Rows from block 6 of a small self-supervised image encoder, named by matrix and row number. Rows with one number belong to one neuron. Each number is 200 + 30 x the weight over its row's rms, rounded and kept within 0 to 999. All counts start at 0.
Before each neuron's rows are labels from the 100 images, of 14976, where the neuron reaches its largest size: "responds to" is what is common among them. Only what is clearly more common there than usual is listed. The data: rendered solids tumbling over patterned floors.
# gate: MLP gate (model.blocks.6.mlp.gate.weight, 416x160), inputs 80-159
# fc1: MLP up (model.blocks.6.mlp.fc1.weight, 416x160), inputs 80-159
# fc2: MLP down (model.blocks.6.mlp.fc2.weight, 160x416, transposed), outputs 80-159

responds to: white object
gate.30,176,165,208,254,172,184,243,265,166,185,214,188,202,187,231,246,290,159,220,144,250,211,193,189,190,225,205,154,187,179,191,226,173,156,206,251,223,247,203,187,206,188,176,172,215,126,192,196,203,187,204,247,246,260,183,206,159,205,154,188,210,217,219,214,183,157,206,203,267,198,225,238,211,223,166,179,216,218,189,205
fc1.30,180,180,235,212,233,192,224,251,163,207,222,225,169,229,242,204,232,130,217,156,205,215,185,171,192,250,230,147,189,205,179,217,208,123,192,226,220,194,203,169,199,212,245,182,244,186,196,209,213,202,159,221,206,217,202,174,190,196,199,192,221,238,208,180,183,162,226,178,249,187,208,200,224,223,172,168,200,259,140,216
fc2.30,219,196,193,241,216,230,194,193,231,246,220,177,178,228,192,213,156,223,178,134,216,173,255,157,224,227,165,222,247,189,197,245,152,213,196,176,158,160,236,150,232,192,202,195,196,194,225,196,199,242,241,275,164,197,237,214,219,149,174,192,181,184,204,179,201,233,241,186,207,227,229,199,173,171,183,206,228,234,230,148

responds to: black object; its colour: black
gate.88,209,186,186,198,222,193,283,203,197,226,168,218,206,218,238,206,193,213,246,222,217,227,221,161,192,244,242,166,177,227,144,155,186,166,164,164,197,182,174,208,189,204,225,218,197,127,199,203,170,205,170,158,238,214,194,217,191,191,209,188,223,248,112,158,214,199,203,197,168,167,186,193,226,191,180,172,177,212,182,129
fc1.88,193,193,204,149,167,182,226,229,220,206,181,192,161,183,146,179,182,166,212,198,204,206,183,235,207,150,159,217,174,168,227,205,217,218,203,236,210,196,217,140,197,177,212,183,213,234,161,160,178,169,195,218,203,218,212,213,147,204,182,234,216,214,238,185,198,208,195,226,185,227,206,218,201,209,229,153,205,169,206,237
fc2.88,201,173,180,186,213,155,249,221,146,194,209,243,234,238,189,216,181,182,170,208,231,215,166,143,166,206,187,266,169,182,227,185,205,220,239,223,208,178,201,218,168,180,187,214,195,158,229,144,264,249,210,175,255,194,186,196,220,229,200,168,175,220,166,219,211,198,181,200,265,185,143,198,169,213,214,191,207,220,221,224

responds to: light from behind the camera; pink object; its colour: pink
gate.237,191,200,241,211,179,168,195,161,189,180,213,196,225,228,198,227,177,269,221,199,240,194,211,213,151,228,244,143,196,202,263,196,207,218,213,209,167,229,230,217,210,237,211,234,203,183,200,207,242,237,185,174,212,183,159,165,234,244,147,187,183,144,160,156,231,187,163,153,202,197,196,171,220,243,259,200,219,216,196,217
fc1.237,179,213,185,153,219,179,232,213,195,133,212,227,207,230,225,252,278,152,187,188,192,196,171,176,247,199,190,217,156,168,209,228,232,183,194,181,197,169,222,172,202,152,200,180,146,202,229,195,176,166,226,223,223,239,216,192,196,184,209,202,197,189,258,223,212,206,231,194,240,267,225,228,199,186,183,179,200,198,186,233
fc2.237,168,221,136,225,183,155,191,241,196,158,252,233,227,225,193,271,198,167,164,234,192,162,200,194,151,226,174,198,187,206,218,193,234,184,255,219,161,213,215,162,192,200,243,148,192,180,203,202,226,200,152,232,202,208,223,180,200,224,154,208,215,182,206,203,264,195,175,194,257,152,149,209,218,206,225,200,228,226,190,230

responds to: light from behind the camera; white object; its colour: white
gate.214,194,191,214,226,197,198,160,226,212,166,201,183,202,148,188,176,149,164,194,241,207,204,177,223,220,233,181,247,252,242,228,170,178,242,185,210,208,228,211,210,196,248,194,143,118,197,179,196,201,251,244,200,201,178,179,165,197,197,165,198,187,177,181,199,162,152,191,208,203,203,184,182,189,249,189,223,242,257,191,184
fc1.214,205,231,255,174,178,205,202,186,229,170,230,216,210,168,192,169,219,168,169,193,194,196,224,191,209,195,225,243,217,194,213,232,185,175,210,189,141,190,185,181,258,174,198,252,260,191,211,171,219,205,179,191,168,135,171,233,153,227,207,237,210,195,200,205,197,156,193,164,204,187,211,171,210,140,159,172,203,241,223,196
fc2.214,168,212,161,222,219,183,157,177,243,160,250,182,183,215,162,224,172,172,220,193,165,220,160,153,191,172,179,201,216,240,181,207,212,210,180,215,205,159,214,189,219,183,213,200,228,171,188,232,214,198,221,188,179,202,187,160,186,191,160,139,217,143,148,206,206,210,208,191,171,166,222,161,187,226,237,180,178,217,247,220

responds to: red object; pink object
gate.334,193,169,187,195,166,201,221,185,162,164,164,204,200,173,258,193,254,174,203,191,202,248,170,210,268,208,151,189,252,190,178,201,213,214,188,243,169,139,197,222,179,246,240,195,217,182,180,216,223,201,192,219,221,185,202,185,181,231,222,186,200,205,213,194,220,216,182,188,226,192,189,205,198,218,187,191,190,185,225,206
fc1.334,124,188,220,180,216,187,204,218,207,207,199,186,144,257,213,248,151,185,139,238,229,189,232,211,161,243,246,226,176,215,180,208,207,172,204,180,210,254,181,160,205,218,193,205,134,214,209,183,162,238,208,256,205,178,189,213,161,205,177,217,207,218,225,181,222,149,218,192,177,177,181,218,168,214,176,197,181,258,174,211
fc2.334,166,228,210,213,197,157,150,166,236,151,246,222,197,213,207,242,175,240,218,199,157,193,202,181,172,206,174,238,217,243,209,213,223,246,204,206,214,179,193,168,267,144,221,156,149,228,145,223,219,227,166,144,204,203,214,205,220,221,232,219,272,159,209,220,229,206,209,246,158,222,183,188,160,236,204,155,207,217,223,187

responds to: black object; its colour: black
gate.390,257,210,188,181,186,220,171,147,251,117,256,205,224,167,226,222,226,209,211,167,259,188,200,249,205,223,220,156,185,211,163,213,221,167,181,224,174,162,249,188,188,166,233,185,195,254,167,220,207,209,161,189,234,168,189,230,214,139,164,204,178,151,225,185,219,233,194,215,167,265,225,222,142,179,199,215,217,185,230,224
fc1.390,200,225,164,201,206,228,159,150,165,155,215,182,211,210,143,204,184,208,200,158,193,240,176,197,220,211,229,186,206,174,211,188,225,217,208,219,261,167,166,168,177,149,139,172,262,183,223,192,262,179,223,196,191,206,184,183,214,217,167,175,166,164,221,153,171,233,226,222,203,226,266,217,205,183,187,133,213,196,204,168
fc2.390,220,177,172,180,241,218,186,261,139,219,188,205,175,228,202,178,206,190,194,191,240,255,183,138,152,192,254,212,185,198,220,168,225,209,222,199,228,217,196,194,177,230,196,203,227,177,216,193,212,162,146,205,215,153,151,231,184,205,169,160,221,152,138,189,180,177,179,206,220,188,202,184,205,261,195,194,167,195,232,226

responds to: light from behind the camera; white object; its colour: white
gate.251,223,227,264,174,200,207,166,207,193,217,174,264,199,148,242,175,193,137,196,212,219,226,213,152,174,232,187,233,207,184,183,200,158,142,190,172,176,222,228,178,188,206,194,155,161,166,241,192,204,264,190,245,235,217,233,215,210,190,166,189,211,218,219,174,228,217,163,191,231,231,158,176,202,218,149,189,198,196,144,199
fc1.251,235,228,203,191,206,240,196,193,164,295,244,193,196,265,215,205,216,218,218,184,204,159,172,210,242,176,222,193,232,176,172,185,231,219,198,218,210,182,206,219,214,184,234,249,256,165,233,220,160,199,213,204,162,211,170,205,241,212,276,222,248,175,145,240,187,171,175,213,125,208,242,226,235,178,249,225,214,181,206,170
fc2.251,192,215,181,194,153,173,212,211,254,219,207,147,207,232,176,180,235,170,196,167,230,242,141,218,126,229,176,202,160,195,204,120,229,198,206,279,201,215,179,260,157,234,212,220,232,163,194,222,219,188,190,180,192,187,212,186,139,238,183,213,220,221,203,153,187,222,182,167,203,202,194,168,238,230,247,196,181,200,213,259

responds to: light from behind the camera; its colour: pink
gate.235,200,228,185,210,219,213,222,198,186,266,200,215,182,174,250,198,232,193,177,209,186,213,218,245,219,200,152,168,209,198,222,191,181,171,156,175,184,146,178,171,215,198,148,214,186,212,181,199,184,243,218,206,206,230,230,154,167,201,186,197,176,153,200,233,168,188,150,233,158,168,236,182,185,233,224,247,235,223,187,178
fc1.235,215,179,239,165,207,171,165,195,251,104,186,234,244,174,159,183,162,216,198,178,193,171,211,193,220,252,230,215,232,179,205,202,206,209,231,245,157,216,203,184,202,232,238,233,192,183,206,193,235,206,188,208,171,172,200,246,186,198,216,240,222,241,213,221,228,207,196,156,224,213,213,181,197,180,169,173,176,197,204,248
fc2.235,181,228,176,171,210,140,197,225,173,167,252,177,212,214,180,207,123,172,201,208,157,199,164,180,147,157,184,175,220,208,210,241,248,224,217,201,220,171,242,174,240,170,229,180,201,191,168,227,181,208,199,203,198,153,203,191,206,198,188,182,178,179,145,201,211,199,206,203,250,219,210,242,169,261,163,204,203,250,228,195

responds to: white object
gate.55,193,193,250,194,161,180,192,217,173,208,198,200,200,222,245,213,201,191,235,215,216,197,185,204,154,212,212,178,207,199,177,260,141,180,184,208,196,220,208,221,218,178,188,171,208,174,203,153,224,215,203,220,242,200,212,214,184,183,166,212,109,239,171,213,189,210,201,172,208,193,261,180,219,197,191,199,208,215,111,241
fc1.55,170,205,234,195,210,182,207,195,207,199,186,206,204,250,218,182,193,182,224,202,217,202,182,204,177,215,198,151,198,189,177,248,174,174,193,219,219,240,234,217,163,222,189,145,201,201,199,171,210,208,180,242,201,187,243,183,183,185,198,210,129,236,191,182,180,244,210,178,221,183,242,223,189,226,217,196,177,189,131,281
fc2.55,193,224,191,232,155,204,246,175,228,221,178,200,195,259,247,223,164,191,227,194,178,183,212,164,210,230,180,215,252,165,181,175,148,202,152,195,158,212,197,121,190,207,269,213,210,254,279,166,212,228,189,211,222,182,223,162,207,141,187,220,228,197,196,228,194,190,240,220,145,214,205,187,138,192,198,211,228,161,196,174

responds to: white object
gate.21,133,222,200,160,205,183,196,232,213,166,264,218,213,189,236,181,184,183,217,170,203,214,231,203,182,178,181,234,227,210,234,170,224,148,246,220,180,223,196,237,171,195,187,232,166,161,178,242,185,198,172,188,268,239,196,176,144,221,193,209,162,214,214,234,189,229,191,152,230,181,204,191,240,223,177,164,225,170,188,238
fc1.21,206,172,221,190,222,189,222,202,188,163,217,199,170,220,211,235,193,113,185,204,263,204,204,194,161,171,187,235,213,216,188,173,196,129,208,237,260,225,175,188,213,216,251,203,204,156,200,261,153,200,191,179,198,158,152,185,212,171,206,223,190,176,179,232,171,186,183,150,184,214,176,220,218,254,227,198,201,252,212,185
fc2.21,175,261,166,218,214,184,208,237,202,163,202,206,195,195,173,199,193,150,214,180,236,173,166,217,146,208,219,210,218,220,227,174,223,155,178,219,195,202,234,183,209,207,218,201,176,207,209,205,220,216,165,189,227,204,186,205,208,248,142,189,202,165,222,179,164,225,194,205,254,167,164,213,201,161,198,217,202,203,193,238

responds to: light from behind the camera; pink object
gate.33,202,191,199,147,188,180,176,195,210,156,227,232,210,230,183,143,190,167,169,182,241,223,183,238,183,207,222,205,206,172,151,218,156,190,224,200,218,268,193,195,174,218,197,227,166,187,201,206,216,240,222,193,134,174,173,178,238,209,118,206,156,218,153,169,225,163,208,198,178,217,194,154,197,171,180,171,201,189,217,221
fc1.33,198,179,186,136,166,216,212,191,259,205,170,185,234,231,211,241,168,206,173,226,210,209,250,238,176,219,251,149,172,200,180,239,211,168,218,227,188,192,173,177,233,231,199,208,183,248,193,197,196,141,178,225,172,210,198,210,189,122,192,204,191,187,184,184,208,168,238,159,201,203,168,214,198,213,212,195,169,157,203,247
fc2.33,197,208,235,204,183,168,204,221,231,228,158,156,212,237,200,172,256,182,256,185,235,192,190,167,163,220,241,246,207,165,196,136,186,167,141,249,219,235,207,224,159,188,190,211,189,212,198,183,244,229,189,214,228,201,198,202,229,205,193,168,225,266,230,204,154,213,182,259,194,250,191,204,241,104,220,205,183,175,198,227

responds to: light from behind the camera
gate.310,167,199,219,198,147,178,161,146,203,238,204,246,188,221,225,225,124,276,218,219,240,224,211,235,204,213,206,169,183,206,237,198,206,223,237,228,202,254,198,211,227,177,187,183,254,201,215,182,220,180,206,182,164,190,218,156,213,179,148,204,186,176,209,189,176,191,219,147,217,209,217,188,143,224,265,203,195,236,196,187
fc1.310,181,195,139,209,208,158,220,206,185,176,206,177,211,211,174,222,263,186,209,180,171,209,219,167,206,202,264,162,171,182,143,201,223,186,204,175,186,172,158,224,162,217,192,155,178,247,184,210,183,154,222,200,203,245,204,253,170,170,238,203,185,127,224,198,237,166,158,214,220,214,154,198,245,203,212,202,142,220,165,239
fc2.310,218,193,151,198,184,176,218,246,183,216,229,217,234,213,203,268,186,214,178,223,198,185,211,145,157,217,197,198,224,186,213,248,207,198,235,225,173,202,176,130,198,185,271,136,173,198,232,193,213,198,156,242,230,193,213,198,208,233,167,200,231,207,212,216,216,236,183,244,265,188,187,259,194,232,243,165,176,195,208,223